{"model": "contrastive audio-text model", "dataset": "single English command words and digits, spoken by a formant synthesiser in many voices", "train_examples": 78125, "time_shift_ms": 50, "n_mels": 80, "hop_length": 160, "input": "log_mel", "spec_augment": true, "win_length": 512, "tokenizer": "word", "vocab_size": 54, "loss": "softmax", "embed_dim": 256, "encoder_arch": "convnext", "encoder_norm": "rmsnorm", "encoder_activation": "gelu", "encoder_mlp_ratio": 3, "encoder_inner_norm": false, "encoder_subsampling": 1, "encoder_layers": 14, "encoder_width": 256, "encoder_kernel_size": 7, "text_encoder_causal": true, "text_encoder_width": 256, "text_encoder_layers": 8, "text_encoder_norm": "layernorm", "text_encoder_norm_position": "pre", "text_encoder_activation": "swiglu", "text_encoder_mlp_ratio": 2.67, "text_encoder_head_dim": 48, "text_encoder_fused_qkv": false, "text_encoder_bias": "all", "text_encoder_qk_norm": true, "text_encoder_layer_scale_init": 0.1, "text_encoder_parallel_block": false, "text_encoder_inner_norm": false, "text_encoder_drop_path": 0.1, "text_encoder_positions": "learned", "init": "orthogonal", "residual_init": "zero_last", "optimizer": "soap", "beta2": 0.95, "learning_rate": 0.0017, "beta1": 0.95, "shampoo_beta": 0.95, "eps": 1e-08, "precondition_frequency": 32, "max_precond_dim": 512, "one_sided": false, "adamw_lr_other_params": 0.0011, "max_steps": 11300, "batch_size": 256, "epochs": 37.0, "lr_schedule": "step", "warmup_steps": 560, "weight_decay": 0.4, "adamw_weight_decay_other_params": 0.05}
Rows from block 7 of the audio encoder of a small contrastive audio-text model, named by matrix and row number. Rows with one number belong to one neuron. Each number is 500 + 40 x the weight over its row's rms, rounded and kept within 0 to 999. All counts start at 0. Numbers have three digits each.
After each neuron's rows are labels from the 100 clips, of 14848, where the neuron reaches its highest value: "lies over" is the class under the peak; "top examples" is what is common among them. Only what is clearly more common there than usual is listed. The data: single English command words and digits, spoken by a formant synthesiser in many voices. In brackets: how many of the 100.
# fc1: MLP up (encoder.blocks.7.mlp.fc1.weight, 768x256), inputs 128-255
# fc2: MLP down (encoder.blocks.7.mlp.fc2.weight, 256x768, transposed), outputs 128-255

fc1.482:468444476457523504471553493509553488485536573473483411508473538464558455520488465544492515587473532433526409496490474512493533512521436492471469439528541561488501558494487569466510534531535492519501509597509452515466503442468547473560517505481482433497515485504502492449472552507502483510495521516540483497483535568448455525486492479494437497430527487509413496541502464500523511489427
fc2.482:466515465496430501423430573512493491441499482519493541450457485486487438507492478488562497475512477468473482573477487528488553465508489525480521597501557510497483588443533472512431485454519435505507485523608481512546481527440520498442519405516525415458517417529520436545465533429477542457536521540457532572519519497470512567478481496508602498481473488531526458544515488462544457509589
lies over: /p/ (50)
top examples: /p/ (53); /ɪ/ (45); /i/ (42); word: repeat (42)

fc1.442:562500502448476516410487471462412505517602555474491491534458541542527549480517527483503463548445492459514500587516431446504518483492473473496518551499482520540493571453522511542457511470492526490458480514457518513555463488480495511518469578468513513480514525479463554392417501424541482505458541565504508509459507503447558464510456484462460547509521522470498467441512469560579522510418
fc2.442:468474510536416445393436503443546489495496533451516529448534530438507508460458579542471526467461469480512471516539502495490479508453487524498534508465469467539514476464457514501428440522495513475413511525571549507485463547454487514548490425478475491517536479490463501579583515467496605463546491473497533525511513517454496530486488527518491510395465474486518458448526556459550462489444
lies over: /ɹ/ (40)
top examples: /f/ (62); /ɝ/ (62); /w/ (51); /d/ (51)

fc1.619:532476517492471468507500581468494472557488580476582506434554509475518571497567519524502539450512547449546470494565559438469453464471444481528519522490434518508597511396474416538503519440525511529481451463444494479509462536459509571508462510531457537458493554521503505444513476482475543528489534494455490527516476444490527497517531506484490442533495536480484467557502518548544523533545
fc2.619:527539543522495495518522546524543533565549512492579482494543526461481453496493438539500496522475523436565470534462518462498487571518491457419457442508517523473522522471458520461463471472479466564492484550434534457505497435576560461506381509452456428422468461438466475540502450468495485470478508479472541564466537463478485470466496401554477448537536468566518485498517478491440564417474
lies over: /ɑ/ (63); /æ/ (27)
top examples: /ɑ/ (63); /s/ (47); clipping (41); /æ/ (27)

fc1.461:489499474548463521526435513503480485402488591527500527487516484481479568540489542453499533452442588504589512548540494595495481479521505502477474601527487462497500495494505492498524446516571495529446468540480493524559483513430545534555484463509509529492542568459471472599506472490485514499562504473485529460522475470501464501482529517540557519525496453507473470441484526501433483487497
fc2.461:499532531521576536454567539542482494448497552517442548470530537503521505495476523532497517450540398407551487440443511439482453602490507437460483484554484527461511543477465388480439507496445519502503494467528547511562512511455467482478522550488470533509525539469467448439460456503574524483513532498406513515403462434483526493521499445495523488599563540482477482509498466588560467484530
lies over: /u/ (66); /oʊ/ (34)
top examples: /u/ (66); /j/ (51); /m/ (51); /z/ (45)

fc1.484:463511426513475447529531422541474485510444507476446566478496440514530525494432485431465554488512515538561545495541509484474526513495444501515502531495508530503512463497540508564498532455476477506555526534517451489424528454508503518452465474513516440493451537508472486440519520526504460596473498514484514570416486510489459472525494513473502498508563426474440473514488480463445517518562
fc2.484:462465548523498487506560454461494453522403558504471465501500523474531516556509468517496549564502492482540440502497429503475527586481524552427474451513514473545481516496544521401540500492496473542491465484497523522489501516584498510517449600533559500537465530446452475455516556535482494528543530524446472498546560540531480509530463463560516464555588537612531486464528462473540506533560
lies over: /ɹ/ (92)
top examples: /ɹ/ (100); /aɪ/ (94); /t/ (94); word: right (94)

fc1.295:520493515377521417566494458544507520624495464473537591443513481506534582546449537489495473497524567480507533556526553409518503534515520468585542536528523515489477500475502527514470483534468501488573451528548469522489550493521562474507558468558461436526502556495460480480490603535526473581458540540465544575401490517479424524478513508522509468538510485510495486465499419460462495522550
fc2.295:490481481572492567535468473544480497503419540469574444567475479439540482527548461525553473500480422495563520508550503493517501469503527492441422501503475482548515462548526471462510482479486520473519487497461488460433488445599494391540470583548563511478416496464500511467521511460511488528503560524496533515574543499422494531539492496566483525442552450537550471519504481466497535496528
lies over: /ɑ/ (99)
top examples: /ɑ/ (99); /s/ (62); word: stop (33); word: start (29)

fc1.50:477512523513469472545451509580525499493502482487504518464458477543512513482474524462442504530457543497554467493506490522529589512476470434500504522510477543498410429445515478386489461493471496476539497537520421564511484503506495539462443469492487520518454551551467513421513492469524491580487502519534521444478536508456484491474516548553441482455481379529566496509471512463546463513530
fc2.50:484485519523490480528490560506568494503475516460479451525430494538520498500499446472546535457456477475524466526497507482456525542468519478475473427465449461535460501492500455393532493594520489463514509547500490566450472522578449465560461532520482481512445475449469537456518484506489462437497494484513516493492497522535531539415474542621547528505544515604545438556485425457444530514566
lies over: /u/ (25)
top examples: /ɹ/ (42); /oʊ/ (37); /u/ (32); /ə/ (32)

fc1.264:485541544557540463527483478475501524475483433491472542466505485574604492504494520476511462537490549472515507483501529447491537455497512511482455456501499541512460527436515467466538499491439504471585469537513478474531475536503459574400439528460500465500465506479459520433525525492518445451476505509571503516479494489416547499481546504559413481473475464532600446463517490478485479496460
fc2.264:515496526436446523541516478465514528482490526495424443480407483450449539467471481467478498434522469514489454480529497549439462578510572466519511455516422491543463498457548494386507486441514511529495462488476545510477493496540491456493507559503506515573485539439496485471519510437513496461475528481434452479512502516445467450459492432558540483534506491548486427532475419448476514495510
lies over: /ɹ/ (37)
top examples: /ɹ/ (66); /z/ (38); word: zero (32); word: right (29)

fc1.349:513453515447528445505481627509501562504478542477573439540473489404454511504508455515493494525504484457523479446533522360545567490475454439533511475545504518539483584410474468511466516528541514463422555493515456521509545525567445518506510537503456464554571532543444499486576510487500481481485528443450518465498525535494452484447515502451501496552546510515479502470536488496533585515493
fc2.349:510511521498486444514443582457498551482508487476575520487485509445580578455481460516516540472468514507581493548535495570511436518416519473451472540478527520516479513426537532530490459526557542609516447481551510486507508460513494517518421530470508468495630449486467475536477456528464526551539467508523484525438577557494540522514489479475553465438456471495517498484493480539467538433501
lies over: /ɑ/ (72)
top examples: /ɑ/ (73); clipping (44); /ɹ/ (40); /m/ (27)

fc1.462:495516484517504495510457536567470484543503565493480453524422550490496486455492469468488456626514482463510416511460520499479443432477530487560487551494481519490463502458492516490506553422478500453469539521470470423552470442531537520540484532505514507449503525433532538411456523480475446593513526561483528512486468518431515457523519428477524481461541481486499508471508484547486476478483
fc2.462:483447533489455444439464490510448508472530518496484536454517534473456515452414459541471553361469549487514494490515532488444541506438475484429459497527504541503488467538494508475454511487436501455461508478516521534494454593385519546548529413512518498552518479464479429559515475495482478437550468496466559525493471626430511559491475421547515494507532529478532552432485494496556467515537
lies over: /ɹ/ (32)
top examples: /f/ (50); /ɔ/ (36); /w/ (35); /d/ (35)

fc1.458:499494474461555494582541581453519528512488580520552442538534483400438507504471491517514517572532513450524513477491469385523563456521457483510486506532438516506510615409478521508514489492526519461502520519506471528503505547543485530534520520486484402529540517528512593504516491466571536530561535500424485441511470558447500444500550506518546507545495541498483495501529524528501541464511
fc2.458:522536520531478513530456505463446469504514490485572471472535514469528547496532520544494509499507449472551512526550528553525446434472467492401462582501573583447535540427492516542440489526504497564528445477474551531493461400521496482621438538473528504517592497508479531515513424465483499477579465522494524525471528560485524459574510535486539499468509510532505581459484504538467529525446
lies over: /ɑ/ (59)
top examples: /ɑ/ (60); /ɹ/ (45); clipping (27)

fc1.175:556475507496519382484541489463550481535449504452525499480507517484537524437466530460486509490511517445445432501503502496478570461486447532419531553519481466502483478529498462531525432489594518485451467492435486494561497502436530523490480526483500478491522472451559549495555519458435440627563502528511456487551478494544513582497495490501468422491514512495471494439486524470409506520542
fc2.175:492462437480477430552563460515466495462538483541520462497513530513489477506516524558468497466470438416497470422497531457474438516494490462487467459540448534558487630512465409438515473496449495475435552471467512515502564526442470560525518528487555513507502547545436446560463478463530515431498497526475524534553467487562569493550486455497509522473493526413487522520535471500559472466472
lies over: /p/ (85)
top examples: /p/ (85); word: open (36); /i/ (28); word: repeat (28)

fc1.73:513495537474517485520478477492487489460506575504552461482524542495494498535494427477436495417516520439523480526462486509479525435501493465453518524515528489465510506540500493535440443464489508473528482505522550488492492394432537492515615550488559486501524544482510513528503561494526489453504427527539431483541543471550523496501512558505515491471521512545505497476485551435544498498559
fc2.73:443511451488525402484494510542482494474430496517502488542524484512558492533532544535473509499492458465506496455535530460481465485473494434479499469453438510563557507526441502489523469509499484503457511494513512466519476585410517475495523341473472499566519476486499486522577525460502545506506580493493570526533467504420510491545506512478543468522446521489532516421491473542503390515432
lies over: silence (95)
top examples: pink noise (45); white noise (31)

fc1.632:512500507495537476540466450462549509499479529476464495512545495534546461535523501441473426536509536493428499563535539480482426475491528488448455530512458499494533547433558472464441489509437533426444514542441504482542404521499538442518470549467415469463502537456486472454458506444557440526512487457535434526508468478472535483490539393483473453495502507515453433487512519572478486521447
fc2.632:482513525488441509445526497531496523481521471476461505467425525486507468423454584532527490469499476515501530525586568555531519502581531485425553528531531506498425518513513419490494423444456523494487531513503505453494547509456537529463512460536558489480470567508486531464520517492493492553474473490383557532509502546431474456514522442553542486539535514518490455477509452448501502505412
lies over: /ɹ/ (52)
top examples: /ɹ/ (79); /z/ (77); /oʊ/ (77); /ɪ/ (75)

fc1.278:475581512501446525470483463498456434458499488530471536444521492603568488487505514512490560447493472475553557491553537487567488485493493515408546555462426490531467510418472504536465442530480513527506457529498467412553523613486487501484463479509556516529543556483551459573508442524448486468550517487547517493447465428535477500498575546473527482490462534462494453481479531500506500478548
fc2.278:551512523531604548521507461454511466485519519486423510527588501480524493532476533513503541487508533464507522459476469513403473551463570465484566486517520594528527521423477443535500447461578522509481500549547502427501494463448481506466511580544422453532485550502437513487462481519584539470528540508475497508434546420514483511561452492470456502523494529501495582446518480447544530461492
lies over: /u/ (29)
top examples: white noise (48); /u/ (35); pink noise (33); word: two (26)

fc1.453:508498540500514473504502482447504436485448547500492472511564481571530425471507506496460520507488490476491476526495529423530488443516514532486496521572469462491539556498520431471507505516547526401485527529447498488477492521442544435567473579480455481541504525492516462443480499468542480434507549503488509510550494454530538525405512493520427401474437448497497464490576512604479548467494
fc2.453:531502546490430429461501493544482464493512465455467528511501508475501486491505513468468522460498451460519449461570550536492485505499525546485474524469514532536459543473495497465457400491452515504518503460589561511497499512372480487461493415581564490507529567502494514520461504557545518515457496507479560542478502547525493477467526412579476515494492491506490530549501457494554534537491
lies over: /ɹ/ (31); /p/ (26)
top examples: /ɹ/ (35); pink noise (30); /d/ (28)

fc1.250:485519466550461494508539487562496416503534478498473524493539503475530628476495506529506506440481590525531460504508535541453487526479512452471492485481465503499557480445538485559496529501396502466458450503538570495454501542559521496480630458536455496494586495535462439481572453529455496468473505453475503412521544419510459513507500532497519470493578457492452510551514524422433460458465
fc2.250:397498450443455524521530487477515508521498510516517432553500506480439481511538511458535441473465528496525535520495526423522496522603506453537459457510426496475463485535507464502486449514440488518428489497477447551491539479551472460460483450544467550424438435512486425490503523499543496459522561535573443515511451540479531465458470459521516559529521483422522567529510438538497524458507
lies over: silence (99)
top examples: white noise (45); pink noise (37); muffled (low-pass) (35)